A small audio captioner, trained from scratch.
Model: 12M parameters, log mel input, encoder arch convmixer, encoder norm batchnorm, encoder activation relu6, decoder layers 6, decoder norm rmsnorm, decoder activation swiglu.
Training: 22100 steps, batches of 128.
Rows from block 2 of the text decoder of a small audio captioner, named by matrix and row number. Rows with one number belong to one neuron. Each number is 128 + 24 x the weight over its row's rms, rounded and kept within 0 to 255. All counts start at 0.
After each neuron's rows are labels from the 100 texts, of 14976, where the neuron reaches its largest size: "fires on" is the input token at the peak. Only what is clearly more common there than usual is listed. The data: synthesised sound scenes: up to three everyday sounds over a background.
# gate: MLP gate (decoder.blocks.2.mlp.gate.weight, 768x384), inputs 128-255
# fc1: MLP up (decoder.blocks.2.mlp.fc1.weight, 768x384), inputs 128-255
# fc2: MLP down (decoder.blocks.2.mlp.fc2.weight, 384x768, transposed), outputs 128-255

gate.141 [107 106 149 102 151  92 110  99 146 113 101 157 132 116 109  84 103 121 170 144 164 138 142 156 103 155  87 106 167  61 111 149 126 133 113 141  98 139 156 100 108  96 142  99 115 155 154 144 125 130 109  98 141 143 129 101 164 130 116 137 134 113 112 166 118  98 130 147 111 145  77 113 152 132 143 141 145 129 137 184 121 120 122 115 101 164 143 108 144 165 116 148 130 144 147  96 116 141 125 118 122 133 134 147 136 101 111  85 177  82 154 144  86 187 154 176 156 136 167 128 127 153 112 110 126 120 151 117]
fc1.141 [143 175 118 138 107 153 160 160 126 156 151  89 133 141 150 185 151 134  69  98  78 104 119 105 126 121 174 138  91 192 162 114 137 131 144 103 158 134 122 170 157 163 107 154 145  99 106 124 125 123 137 156 123 127 150 152  93 124 145 126 130 150 135 115 155 145 138  99 144 121 176 154 104 107 112 131 100 102 117  88 140 135 136 141 131 100 103 154 108 100 151 121 122 118 100 160 157 131 135 128 128 134 120 120 115 164 131 153  96 166  91 108 194 101  99  85 108 109  90 125 113 104 143 132 128 115 109 140]
fc2.141 [152 154 120 129  96 165 175 176 124 140 149 132 126 117 125  98 106  80  93 131 118 139 165 100 112 132 181 121  82 125 138 122 128 109 116 117 139 167 107 163 104 135  74 141 132  70 154 135 138 120 129 165 164 133 141 134  90 137 115 106 185 121  91 102 126 152 133 102 187 110 127 126  96 113 128 146 132 156 140 143 130 159 123 105 115 115 106 159 112 108 151  89 127  97 121 157 130 105 108 141 158 138 117 139 128 124 125 143 114  99 119 108 123 114 107 102 116  92 153 128 108 156 153 108  96 177 112 135]
fires on: "u"

gate.234 [109 130 122 104 163 147 110 174 149 113  88 155 123 104 167 116 124  94 155 155 174 142 144 106 153 184 140 161 114 131 140 121 124 132 159 155 159 169 119 109 130 118 146 120 115 132 114 123 127 116 130 109 151  90 126 104 150 119 102 149 140 136 130 107 149 142 122 175 133 154 109 185  94 167 105 137 153 106 105 142 135 138 112 102 113 145 112 127 114 128 135 132 112 120 126 138  94 151  79 141 118 168 100 145 170 152 111 135 124 161 118 134 140 154 127 115 117 150 149 159  83  74  84 114 136 148 111 106]
fc1.234 [131 108  93 105 168 118 132 161 136 123  72 152 102 126 186 116 136  78 132 151 146 126 126  81 138 173 122 152 130 119 119 108 142 129 132 165 156 146 131 133 134 126 136  98 100 128 110 114 118 111 146 119 136  97 126 128 133 102 102 153 113 147 147 114 128 124 110 179 124 142 111 167 114 160 102 125 165 105 109 136 136 148 100 115  98 173 106 111 127 125 166 130 112 118 156 123  95 141  92 144 116 144 101 172 165 119 122 150 118 154 104 103 167 182 114 127 141 139 116 147  82 106  83 127 113 117 119 123]
fc2.234 [169 122 106  82 144 126  99 154 156  99 135 157 113 105 201 161 144  98 175 151 145 122 134 161 138 151 100 140 105  95 119  84 176 143 101 132 139 140 117 145 124 111 141 128 122 151 112 111 133 144 135 190 142 141 106  84 138  99 109 160 101 138 158  82 115 142  99 131  82 137 107 131 122 156 110 135 148 185 147 116 112 154 114 169 133 151 175 125 131 103 138 102 146 128 140 139 135 126 115 136 113 147  92 158 164 138 128 159 118  88 106 157 170 148  79 152 163 123 104 128 112 140 103 123 111 129 117 123]
fires on: "a"

gate.469 [132 134 100 121 114  85 147 181 129  97 112 139 130  73 118 133 136 125 146 157 150 120 180 128 136 100 162 127 136 173  79 111 121 133 125  77 130 145 142 138 155 153 128  91 120 152 144  99 133 132 184 137 182 156 144 153 156 154 152 112 151 129 135 114 102 106 138 128 117 186 164 129 115 133 128 109 131 135  97 104  90 124 126 134 117  89 126 149 118 134 108 123 124 154 117 119 104 123 146 122 127 130 116 119 141 138  83 158 152 115 104 128 124  92 126 153 118 142  96 183 132  92 132 143 130 136 106 130]
fc1.469 [126 155 117 151 139 114 173 160 119 120 120 151 120 112 150 149 116 154 114 137 143 129 165 152 144 118 163 150 179 166 101 129 120 161 107  87 106 128 149 137 104 180  92 115 107 171 151 131 125 133 130  88 156 172 136 128 149 150 138 119 147 126 144 142 132 116 109 137 109 153 148 130 131 122 132 116 114 120 119  94 111  83 104 127 111  72 145 166  97 177  95 127 133 142  68 115 126  95 101 135 139 122  69 131 134 115 123 132 118 134 154 122 106 110 142 135  90 112  82 212 126 121 121 143 160 134  74 109]
fc2.469 [142 129 150 166 147  98 165 153 148 111 137 151 134 108 119 121  97 152  99 110 118 150 113 179 179  93 138 114 102 149  87  92 136 105 136 124 126  95 149 121 119 118 113 147  77 123 141 110 134  98 121  90 119 138 141 129 120 134 101  92 162 205 148 176 139 169 148 106 134 106 166 146 109 131 151 105 129 131 139 156 122 128 131 111 132 112 141 144 144 143 126 101 128 123 130 141 147  85 142 173 151 136 104 119 123  96 152 117 167 131 147 133 111 114 163 133 104 114  96 165  79 119 106 109 141 139  69  94]
fires on: "a"

gate.105 [152 145 103 131  70 140 156 144 124 150 121 151 129 148 170 153 147 145 183 132 171 185 133 107 138 111 118 118 129 177 108 139 162  89  92 127 114  90 130  76 155 123 138 113 139 128 168 114 104 147 151 112 127 154 136 109 147 127 119 110 165 112 141 136 122 139 121 165 118 130 172 131 150 173 139 145 138 105 129 154 147 130 110 126 144 121 108 174 151 124 150 123 114 163 154 105 135 130 131 133 137 117 123 153 160 123 136 172 118 163 132 131 139 162 118 135 124 116 130 153 136 128 142  43 103 152 146 165]
fc1.105 [140 158  94 124  80 127 135 137 119 162 141 157 108 157 166 141 142 138 168 123 161 149 120 121 131 139 109 132 131 166  91 160 165 113  93 100  95  89 150  91 140 120 112 124 125 122 145  96 118 135 140 113 141 140 135 104 159 126 124 102 177 113 135 147 113 126  98 144 139 109 162 130 155 148 138 155 162  87 117 107 149 135 116 138 110 130 124 149 137 137 142 109 119 156 145 106 128 131 135 152 130 113 125 150 151 115 150 171 137 153 125 124 151 152 130 142 119 122 106 157 144 129 145  49  95 149 138 148]
fc2.105 [122 161 128 151  86 123 109 137  95 189 141  97 133 127 187 144 140 145 124 126 135 158 143 156 112 115 103 154  88 157  96 128 154 144  91 105  80 113 103 105 113 169 137 144 111 150 112 118 135 138 145 118  98 140 149 155 110 130 132 126 135 137 130 115 125 124 156 148 124 127 158 115 128 139 163 129 171 129 116 126 145 108 118  81  92  93 114 184  76 183 113 116 122 164 147 102 118  73 125 125 149 115 163 128 149  95 124 127  80 106 123 171 147 119 111 173 146 103 110 141 143 132 118 105 149 154 130 135]
fires on: "r"

gate.1 [ 87 150  78 135  94 139 113 106 118 123 120 142  55  95 149 147 126 116 163 115 126 112 102 118 111 127  95 120 109  91  96 135 130 118 122 126 144 166 135 142 145 155  78 135 149  98  88 116 121 106 149 118 137 102 153  98 155 145 110 146 140 133 173 198 115 111 127 152 124 126 129 130 125 143  41 111 149 114 148 119 138 112 136 123 144 123 102 153 120 108 142  87 173 165 111 160 172 149 131 118 121 151 116 141  98 120  79 165 116 110 115 128 142 110 111 102 126 126 126 130 116 124 130 113 110 119 141 123]
fc1.1 [101 155  99 130  90 142 115 108 122 122 116 153  61 106 144 138 119 125 178 143 120 113  96 125 105 122  94 137 129  82 108 107 116 133 119 111 125 172 127 147 181 143 111 154 107 129 122 123 143 123 161 109 128 113 136 113 161 133 114 146 138 143 156 158  85 100 136 157 136 108 124 119 124 155  71 124 122 124 143 102 146  94 142 124 133 137 113 154 132 112 130 120 172 158 124 162 158 124 161 105 114 152  99 115  88  99  95 152 134 113  95 141 150 113 115 124 114 128 112 147 137 119 124  99 126 108 144 133]
fc2.1 [100 113 122 117 111 123 148 100 106 144  76 161 116  92 157 138 140 109 124 151 108 137 144 112 108 130  97 137 130  78 122 152 130 157 125 112  95 144 134 172  97 164 136 134 118 133 119 120 184 127 127 132 139 100 128 143 175 137 120  74 167 149 129 153 108  71 164 117 112 154 128  96 134 146  96 133 130 155 100 147 132  88 134 136 104  99 140 164 125 157 123 125 137 151 143  72 126 154 128 160 149 158 147 157 141 118  76 112 157 116 104 139 134 178 124 177 129 128 163  96  93 142 105 148 117 131 135 106]
fires on: "h"

gate.365 [117 161 121 134 119 126 120 137 126 145  90 132 129 122 106 133 116 153 112  95 124 124  94 137 153 106 151 162 153 110 130 185 106 172 148 149 135  85 119 134 142 140 136 119 127 149  94 136 148 134  99  87 109 108 139 127  90  85 103 155 150 118 107 134  97 117 117 156 125  61  86  93 129 139 128  96 125 107 104 155 119 113 118 115 124 117 169 100 139 156 106 120  98 170  85  96 113 123 121 135 113 164 133 160  97 136 164 143 140 104  92 124  99 152 148 117  89 130 146 147 174  82 159 162 132 130 136 154]
fc1.365 [124 138  84 128  90 120 123 121 128 162  79 139  87 125 113 114  88 151 153 116 145 129 115 151 133 100 120 141 135 108 105 149 125 175 167 148 171 116 156 155 136 152 150 128 139 125  85 133 115 163 139 119  85 121 143 118  88  83 111 157 119 117 123 185 136  87 101 153 162 144  84  97 127 123 125  90 122 107 113 165 108 113 111 112 134 143 141 120 121 157 138 123 101 142 130  78 113 147 121 145 111 198 155 146  94 109 115 140 141 105 112 105  93 159 118 140  85 136 111 153 125 130 170 173  93 137 135 143]
fc2.365 [ 94 123 105 101 130 120 126 140 112 149 116 162 121 104 128 168 136 145 116  99 107 128 109 141 124 133 146 182 162  81 148 128 153  89 161 156 109 116 167 133 163 147 134  92 130 121 101 161 163 137 112  90 115 116 115 121 145  70 137 127 139 105 153 105 138 137 145 142 169  95 136  74 111 124 103  96 129 116 172 135 149 116 164  89 134 138 124 137 147 137 137 122 147 142 122 145 137  98 135 144 119 181 126 104 100 101 112 178 157 135 130 132 140 134 138 136 150 128 214  96  98 137  72 104 118 126 138 140]
fires on: "h"

gate.208 [104 138 154 173 137 153 155 143 145 129  97 150  77 129 117 117 142 146 127 125 121 137 141 138  96 100 132 143 132 160  96 135 119 174 153 106 156 140 138 139 113  82 102 131 174 150 149 170 131 170 128 137 135 119 171 142 129 121 119  97 149 143  99 124 140 111 109  99 133 166 120 159 121 153 127 117 175 141 126 139 164 106 118 122 124 126 128 122 103 123  86 166 106 136 145  91 123 115 132 105 126 147 152 133 115 153  93 159 192 115 181 112 143 130 132 135 144 135 150 146 139  97 126 197 153 126  95 136]
fc1.208 [100 148 136 150 120 165 143 132 141 147  87 150  83 113 109 112 149 149 124 119 125 133 133 148  94  97 129 136 132 169  93 141 118 168 132 114 140 140 146 138 109  79 105 118 165 132 138 163 140 154 127 145 147 145 166 143 133 110 121  86 144 143  93 145 143 106  95 110 120 163 142 159 117 162 122 137 177 144 128 119 165 101 118 132 123 120 123 124 113 128  73 171 112 138 151  83 121 109 142 107 128 135 167 142 119 161 100 156 184 100 170 131 133 127 120 128 141 127 141 136 138 104 117 190 158 131  93 140]
fc2.208 [104 111 154 183 152 163 109 124 139 154 108 143 130 133 101 106 139 111  97 149 109 127 113 107 114  83 131 106 133 160 141 167 124 169  81 152 139 166 146 109 139 115 100 138 102 113 135 153  79 161 130 140 111 121 126 101 137 117 165 134 101 108 132  92 105 169 128 149 128 131 140 161 120 101 137 125 174 103 150  88 145 177 127  86 115  99 124  89 110 168 104 160 151 130 126 120 130  51 138  92 134 145 138 143 143 139 153 149 125 125 129 111 137 110  98 147 124 104  98 132 169 150 109 130 149 156 114 128]
fires on: "h"

gate.514 [182 128 137 158 123 121 134 174  93 104 125 112 141 126 125 159 163 122 127 129 149  96 102 110 103  67 124 120 129 119 139 112 140 145 120 117 139 109 131 119 110 161 115  75 143 126 106 121 123 135 125 138 176 138 175 100 109 113 119  68 118 173 125 100 122 106  88 145 154 146  84  90  88 158 109 153 129 146 104 114 155 129 120 121 138 113 133 139 141 117 137 144 151 107  88 112 134 113 151 136 167 138 133 116 142 175 153 153 146 135 137 134 116  90 141 121  88 121 133 165 129 134 115  74 104 135 186 150]
fc1.514 [154 121 107 133 121 129 147 114 109 133 125 119 161 116 127 143 188 112 129 175  90 170 123 142 178 118 123 126 114 142 170 185 118 152 123 110  87 140 128 134 149 132  99 119 113 118 122 159 105 134 151 121 132  95  78 157  88 143 123 122 113 111 113 137 190 127 121 151 133 111  97 137 141 114  90 130 113 124 112 112 123 108 150 134 174 160 179 111 135 119 158 124 161 130 125 144  84 143 144 118 139 114 100 157 100  80 136 119  87 179 156 153  79 130 108 166 121 117  88 141 112 170 125 119 137 115 129 135]
fc2.514 [153 144 166 137 160 101 145  95 123 136 132 145 189 123  76 164 144 114 101 152 149 142 167 147 150 166 130 127 134 129 130 127 196 120 124 112 114 121 103 116 104 122 128 166 116 128 107 101 125 166 110 165 102 117 106 147 131 177 161  97 125 150 178 137 110 143 156  89 158 130 146 100 158 182 171 143 109 102 172 128 139 103 117 115  97 125 179 133 124 117 163 127  89 146  93 144 133 106 158 143 102 133 134  91 123 159 172 134 127 128 150 114 112 127 127 100 169 166 129 136 152 125 119 109 148  86 126 161]
fires on: "u"

gate.388 [115 122 150 141 117  99 149 106 162 145  93 161 132 128 126 157 158 141 137 110 147 123  99 145 113  96 103  95 122 142 132 181  98 157 168 157 120 111  92 158 119 155 122 131 135 117 161 116 138 106 106 137 176 104 123 151  79 122 177 153 168 164 140 146  92 130  95 142 145 154  87 152 121 103 156  93 104 129 153 140 142 136 128  97 110 114 170 142 128 113 190 129 124 121 116 147 165  90 165 125 138 131 113  94 148 145 145  90 175  88 180 133 147  97 112 146  95 114 133 145 139 126 114 102 141 116 148  88]
fc1.388 [113 170 115 128 142 147  91 165 114 142 149  84 156 135 115  79 135 107 144 149 124 113 175 113 141 157 124 145 143 114  89  80 170  82 115  82 110 117 147 130 130 115 156 132 108 127 107 169 159 101 128 105 115 111 112 107 170 134 121  94 108 118 144  97 140  92 139 135 104 140 118 111 129 132 124 156 164 149 103 101  97 123 122 179 121 168 108 108 146 177 104 117 139 156 166 108  95 165 124 136 123 125 138 133 137 143 128 171 125 170 103 126  79 146 109  99 146 165 168 117 111 121 162 153 111 125 129 156]
fc2.388 [118 135 138 145 111 125 128 189  81 172 114  91 120 134 122 155 111 143  97 122 129 134 161 175 132 122 119 193 110  99 111 145 149 102 110  89 111 110 155 149 109 139 137 149 129 110 154 143 154 172 144 149 130 152 105 145 158 138 104  92  86  91 121 152 136 149 154 132 133 104 123 142  96  89 128 123 140 149 164 137 115 137 111 154 108 140 125 125 150 124 113 126 143 126 157 121 129 154 150 102 124 122 114 137 135 144 139  93 117 121 124 155 134 116 181 106 146 163 160 124 145 157  82 161 127 161 135 139]
fires on: "i"

gate.577 [120 126 130 114 151 101 155 139 130 145 194 123 111 112 133 132 106 107 106 135 134 127 174 141 113 109  79 124 160 144 163 125 154 143 132 189 142 135 141  95 157 106 131 134 133 158 166  81 128 123 149 160 136 106 112  98 118  90 101 120 119  92 125 114  84  96 155 153 110 118 143 122 104 120 105 101 168 127 123 105  95 143 108 104  78 129 120 119  70 135 153  79 154 125 158 170 137 148 110 124  79 124 131 122 136 105 145  96 124 121 102 121 117 125 160 123 127 127 132 115 155 127 110 182  99 120 153 128]
fc1.577 [107 133 165  97 118 124 153 143 180 138  94 110 164 117 137 133 125 142 182 136 130 123  96 119 106 132 148 133 125 120 142 118 150 107 107 116 126 163 155 115 144 129 119 105 127 138 187 130 128 131 125 104 112 113 153 131  80 128 106 119 125 132 132 111 103 105 178 131 148 136 118  95  97 177 121 134 112 141 110 139 117 129 138 147 132 120  80 141 168 101 108 123 140 128 135 138 134 120 157  97 127 127 123 148  92 145 168  88 132 105 155 111 103 109  98 131 135 149 134 110 120 167 101 161  99 135 164 105]
fc2.577 [165 115 168 132  99 144 164 134 151 120  72 152 117 122  93 141 106 143 137 145 105 124 131 123 178 106 104 102 103 146 168 107 144 104 139 159 170 147 132 100  99  64 105 141 126 145 156 103 138 127 100 135 128 137 135 160 126 146 101 125 108 143 159 139 178 112 115 156 128 128 132 123  92 124 171  97 159 124  98 115 129 119 121  79  95 116 135 163 115 158  77 127 165 116 135 128 125 159 161 170 110 115 139 121 124 153 129 107  82 151 148 142 137  98 160 174 146  81  95 120 176 153 110 165 135 162 111 101]
fires on: "i"; "<end>"; "w"

gate.79 [123 130 113 141 142  86 152  77 116 125 139 117 126 149 126 119  84 139 108  96 139 176 140 118 175 119  94 150 126 120  95 168 115 137 148 158 124 129 133 127 122 111 117 129 128 178 152 124 127 124 123 137 150 131  92 119 152 119  91 172 138 162 120  96 104 115 109  89 110 195 142 124  94  87 176  64 127 127 150 137  72 146 132 118 132 144 122 159  99  92 132 166 156 143 127 127 134 128 126  91 132  96 157  65 161 164 164 142 115 136 113 135 153  99 154 137 150 151 151  91 110 138 138 122 100 104 129  81]
fc1.79 [125 118 134 121 115 171 112 182 136 119 125 124 139 125 150 127 158 133 141 134 132  83 137 133 101 126 151 139 133 130 149  89 139 130 130 117 134 139 125 107 121 125 136 136 141  94 116 128 113 118 146 113 119 135 166 114 106 132 143 100 104  88 128 158 173 136 177 163 137  66 104 125 164 164  94 190 113 121 113 146 193 118 121 127 138 127 148 111 149 166 125 105  97 132 152 125 144 127 117 151 110 184 102 163 111  97  88 113 138 126 114 142  99 135 119 131  92 113  96 188 148 115 132 130 138 149  98 171]
fc2.79 [111 157 118 139 144 130 104 125 166 108 140 127 101 164 147 131 137 145 131 120 180  90 143 164 161 118 151 142 123 117 135 111 111 154 130 135 128 124 117 115 127 137 174 140 133 110 105 152 163 129 101 120 103 139 137 134 139 140 140 134 143 129  82 137 172 101 130 150 206 122 124 126 107 136  77 127 130 111 106 113 169 143 113 126 117 147  84 137 117 139 115  97  95 145 129  97 143 107 137 134 149 188 135 155  78 106 113 122 169 121 122 131 123 143 156  86  74 135 120 153 151 117 165  96 141 151 100 134]
fires on: "i"

gate.593 [ 82 169 117 139 136 131 148 142 116 107  71 133 134 150 126 152 133 163  99 133 162 135 128 139 114 102  92 162 148 143 147 124 136  66 155 138 112 155 154 146 170 151 118 115 183 130 153 153 110 116 150  89 141 152 121 145 146 116 107 120 151 140 138 166 140 138 123 152 146 151 137  86 102 157  92 132 143 112 153  93  97 129  94 139 165 134 117 161 126 120 133 131 122  85  92 114 156 132 128 147 108 162 127 102 119  97 163 120 132 122  71  93 111  84 123 130 147 109 102 111 149  94 141 127 147 147 157 110]
fc1.593 [126 104 129 105 128 105 117 138 101 135 119 138 124 113  91 184  96  93 149 132 134  75 180 101 110  99  97 146 120 108 137 127 163 143 118 122  90 116 191 186 111 110 126 112 143  89 132  99 125 169 150  85 136 125 139 168 149 123 156 118 105 169 162 152 127 110 141 154 138 101 145 109 180 161  97 168 138 127 126 140 158 119 148 121 117 135 147 127 142 140 123 151 126 105 136 141 117 119 138 207 104  95 142 124 143 123 120 129  76 126 126 118 112 105 116 117 147  95 117 154 150 143 123 116 120 105 120 117]
fc2.593 [ 90 157 141 120  82 158 133 136 130 131 149 154 115 146 166  99 119 129 152 117 133 135 142 121 132 112 149 142 119  95 105 146 153 166 120 109 138 108 132 142 157 124 131 132 119 142 101 144 137 130 124 112 138 198 128 205 168 129 135  97 160 174 150 126 155 132 147 125 121 141 138 127 123 133  85 131 126  94 119 155 120 150  80 128 127 136 108 145 117 113 114 145  95 127 167 128  98 160 127 140 130 160 153 126 110 168 122 148  68 129 147 150 150 132  80 162 172 156 110  95 118 134 120 118 135 108  78 108]
fires on: "u"; "<end>"

gate.7 [149 100 133 156 141  98 156 117 178 140 107 129 120 127 152 126 120 128 144 127 129 159 113 138 129  92 118  57 111 165 101 154  88 141 152 124 127 103  96 135 147 148  94 111 121 144 113 103 133 119 115 118 146 105 160 128  87 115 155 112 182 174 104 134 104 136 111 114 136 154 122 163 156 121 127  92 118  99 125 113 152 138 139 114 130 110 148 112 122 134 117 125 118 112 127 129 133  94 163 129 114 138 126 128 164  95 135 158 143  89 141 129 170  96 104 140 108 134  63 135 134 151  64 129 117 129 143 102]
fc1.7 [114 162 111 107 121 149  98 126  79 126 150 122 134 140 126 132 125 126 115 129 125  98 117 109 132 166 137 213 159  97 147 117 149 109 107 117 139 139 145 113 114 111 166 130 125 119 135 154 117 123 126 126 105 149 112 127 177 157 116 124  77  78 145 115 153 137 140 144 117  90 124  98  95 162 126 157 151 173 133 139 102 120 118 138 139 145 102 130 119 126 129 126 133 146 130 117 124 148 111 156 144 116 132 122  89 151 123  89 142 147 106 110  96 147 139 117 149 137 198 128 134 129 181 107 139 124 109 155]
fc2.7 [125 146 158 161 113 141 125 130  79 131 143 131 113  71 150 142 165 136 146 128 140 126 114 143 110 107 132 175 168  75 133 152 119  71 122 126 149 121 164 141 125 117 156 117  89 118  79 133 147 150 120 139 101 162 100  95 179 171 106 110 110 114 169 147 147 133 148 106 139 143  93 105 121 174 115 127 173 132 147 145  92 145 101 130 105 114 128 115 174  97 153  87 132 115 159 101 120 160  89 150 161 116 119 118 113 144 110 143 137 122 110 134 154 146 125 103 164 132 150 124 129 127 128 176 108 120  83 141]
fires on: "i"

gate.276 [127 134 161 161 117 104 130 158 141 138 178 150 124 126 110 122  89 133  95 148 119 156 139 125 121 115 160 102  94 112 108 108 122  99 101 136 118 135 125 146 125 127 126 141 146 125 104 170 122 106 107 111 109 128  99 112 137 132 155 150 120 118 108 146 128 203 128 135  66 122 115 135  96 156 148 141 168 119 129 111 157 113 126 187 133  88 158 131 154  68 161 118 135 143 104 116  73 117 124 133 135 147 161 113  95 111 153 139 131 128 112 145 132 151 119 144 149  95 158 113 117  96 125 113 159 130 118 155]
fc1.276 [146 131 111 111 114 142 159 129 123 130 128 122 112 141 128 129 106 106 135 125 203  80 124 147  58 135 123 188 139 119 139 130 132  93 129 160 137 152 111 119 140 136 128 130  92 114 119 127 104  95 162 102 119 132 217 142 105 133 126 129 125 117 123 172 170 110 137  90 161 146 111  81 154  75 161 118 147 160 153 108 117 119 126 124 121 138 123 132 142  99 117 175 132 136 164 127 144 147 133  66 121 133 106 158 110 132 146 167 140 143 108 130 129 132 111 109 143 171 155 114 100 143 123 147 111 125 124 104]
fc2.276 [126 160  80 133 118  92 162 111 149 172 147 126 142 145 183  87 138 168 135 154 119 138 111 123 159  84 152 151 143 155 122 115 124 121 118 154 129 119 127 108 147 114  89 114 124 136 108 158 109 128 165 169 112 118 164 132 106 119 101 163  95 196 132  99 150 150 149 131 128 159 114 146 155  95 181 141 115 137  80 131 136 188 114 135 163 158  63 115 159 123  87 126 125 160 155  70 128 102 156 153 131 146 153 133 105 131 151 172 133 137 160 113 113 158 112  72 122 134 145  93 140 123 139 129 136 107 136 102]
fires on: "i"

gate.757 [101  94 115 112 149 145 141 124 148 124 102 122 135 144 169 108 159  97 150 128 121 100 140 112 181 113 131 115  92 121 118  86 116 149 122 125 169 103 140 163 145  81 114 133 153  89 122 155 185 129 111 100 150  84 171 126 170 106 117 152 126 139 146 109 115 158  88 127 130 139 155 137 174 105 114 147 125 121 115  94 106 148 113 148 103 173 114 115 102  97 140 129 129 107 133 133 142 144 149 135 141  97 117  86 171 135 116 147 141 121 152 102 138 164 148 124 153 156 117 140 172 145  97 126 136 111 109 148]
fc1.757 [ 84 108 121  75  98 161 120 162 132  69 182 145 152 131 162 137 106 107 120 114 123 124 126 137 175 106 149 140 115 130 108  94  88 114 111 118 134 109 120 160 143  56  97 100 110 103 135 154 135 118 143 156 177 106 127 117 127 105 121 146 112 148 108 128 129 135  47 123 108 129 120 141 151  88 121 182 109 115 101  93 117 163 141 137 119 162 143  94 134 109 179 101 107 133 112 133 125 122 153 139 144 128 139 115 138 111 121 115 131 147 132 131 166 138 148 133 115 182 140 111 151 146 118 121 143 119 127 149]
fc2.757 [163  97 112 118 114 154 156 151  88 130 144 140 116 101 106 117 146 115 116  96 142 120 172 117 109 131 149 130 114 150 134 110 101 109 150 110 148 132  99 138 111 123 135  89 134 125 110 122 141 116 113 140 157  75 133  82 127 127 128 123 131 155 134 105 112 132 104 139 117 133 174 118 161  86 102 141  97 137  93  90  71 158 138 141 163 175 115  96  77 127 128 132 136 147 108 143 141 112 115 108 154 119 156  86 138 113 119 123 143 157 136 167 108 109 112 170 131 135 142 138 122 149 139 153 125  99 166 153]
fires on: "r"

gate.626 [ 68 133 105 104 128  72 125 150 140 168 143 117 131 102 145 106 154 120 120 137 106 122 110 131 111  89 129 114 103 160 123 141 129 119 125 129 133 116 114 104 113 140 102 165 153  83 110 129 141 118 100 110 103 135 124 112  78 139 122 135 112 129 155 145 124 141 114 144 141  47 100 131 124 100 114 148 119  91 125 130 142 153 128  87  96 122  83 135 119 124 133 154 134 119 144 135 155 133  63 112 171  89 139  83 104 137 159 135 118 141 122 103 139 112 161 110  83 119 149 148 152  77 126 130 139 119 131 116]
fc1.626 [134 104 129 159 109 174 147 117 125 121 129 127  88 116 116 146 130 115 138  95 139 139 141 125 125 109 116 104 109 147 118 133 156 105 123  97 155 125 152 115 110 127 128  72 128 158 153 130 135 149 139 119 148 133 109 130 145 104 137 165 118 136 135  62 135 113 117  96 125 143 127 123 164 138 126 120 135 167 180 124 107 127 146 150 127 167 189 133 100 134  86  96 102 153  87 165 158 113 149 104 145 152 127 158 134 134 125 136 158 124 116 159  89 119 142 142 137 148 142  88 132 190 130 144 134 139 100 126]
fc2.626 [165 149  77 120 145 113 110 141 143 100 116 105 120 137 176 104 137  71 120 146 177 114 111 120 141 148 114 100 107 121 120 155 120 114 126 110 177 102 171 102 159 105 107 170  97 120 102 110 108  98 114 160 112 125 143 130 130 136 129 149 138 161 166 109 116 123 151 113 123 129 196  97 132 139 133 141 152 145 148 118 174  95 147 136 107 146 165 131 109 103 104 127 109 119 110 178 185 129 109 169 105 187 117 171 144 140 138 131 104 103 144  82 130  99 108 146 113 115 112 134  71 115 140 144 102 149 133  50]
fires on: "i"

gate.735 [104 143 118 156 132 160 169 130 122 153  93 155 107 172 169 124 118 123 144  91 148 142  70 124 130 112 137 153 151 130 123 137 129 162 193 127 115 106 138 125  82 125 119 161 102 119 108 125 130 151  73  94 123 141 155 121 113 132 119 138 106 167 140 115 133  83  89 141 119 134  94  81 133 123 116 182 132 128 143 155 132 135 121 127  99 130 107 105 118 163 126 100  98 121 116 117  91 156 155 109 138 173 178 165 155 140 137 176 126 122 165 167 165 106 133  86 135 151 152 146 163 136 179 174 147 135 109 101]
fc1.735 [102 148 161 115 139  92 128 118 150  88 139 135  94 145 118 194 116 144 106 142 106 170 114  97  89 150 155 167 116 137 102 121 122 117 159 122 124 123 138 112 117 119 175 142 126 115 122 136 102 123 149 155 122 143 141 124 103 136 114 141 100 136 152  99 139 133  69  99 136 128 107 128 149  99 159 151 128 122 134 100 104 113 156 108 148 128 113 145 126 120 119 123 131 116 121 130 127 112 158  82  86 180 136  99 108 121 133 108 135 139 127 149 127 137 110 158 160 125 174  98 126 141 112 145 140  96 156 113]
fc2.735 [105 132 135 114 143 127  83 119 124 160 156 126 128 129  94 115  95 130 122 132 173 161 112  66 154 130 152 103 142 153 119 143 147 113 126 152 161 174 127 126 147 100 162 110  91 123  91 133 117 117 128 134 130 121  94 121 160 136 132 141 141 145 131 107 119 102 105 133 131 164 119 126 158 103 107 122 102 147 123 130 138 130 101 187 157 157 104 152 133 161 116 156 104 106 144 154 105 144 127 108 140  77  92 138  95 160 148 132 126 135 135 146 147  97 131 141 101 142 125 193 133 141  93 146 117 160 151 152]
fires on: "h"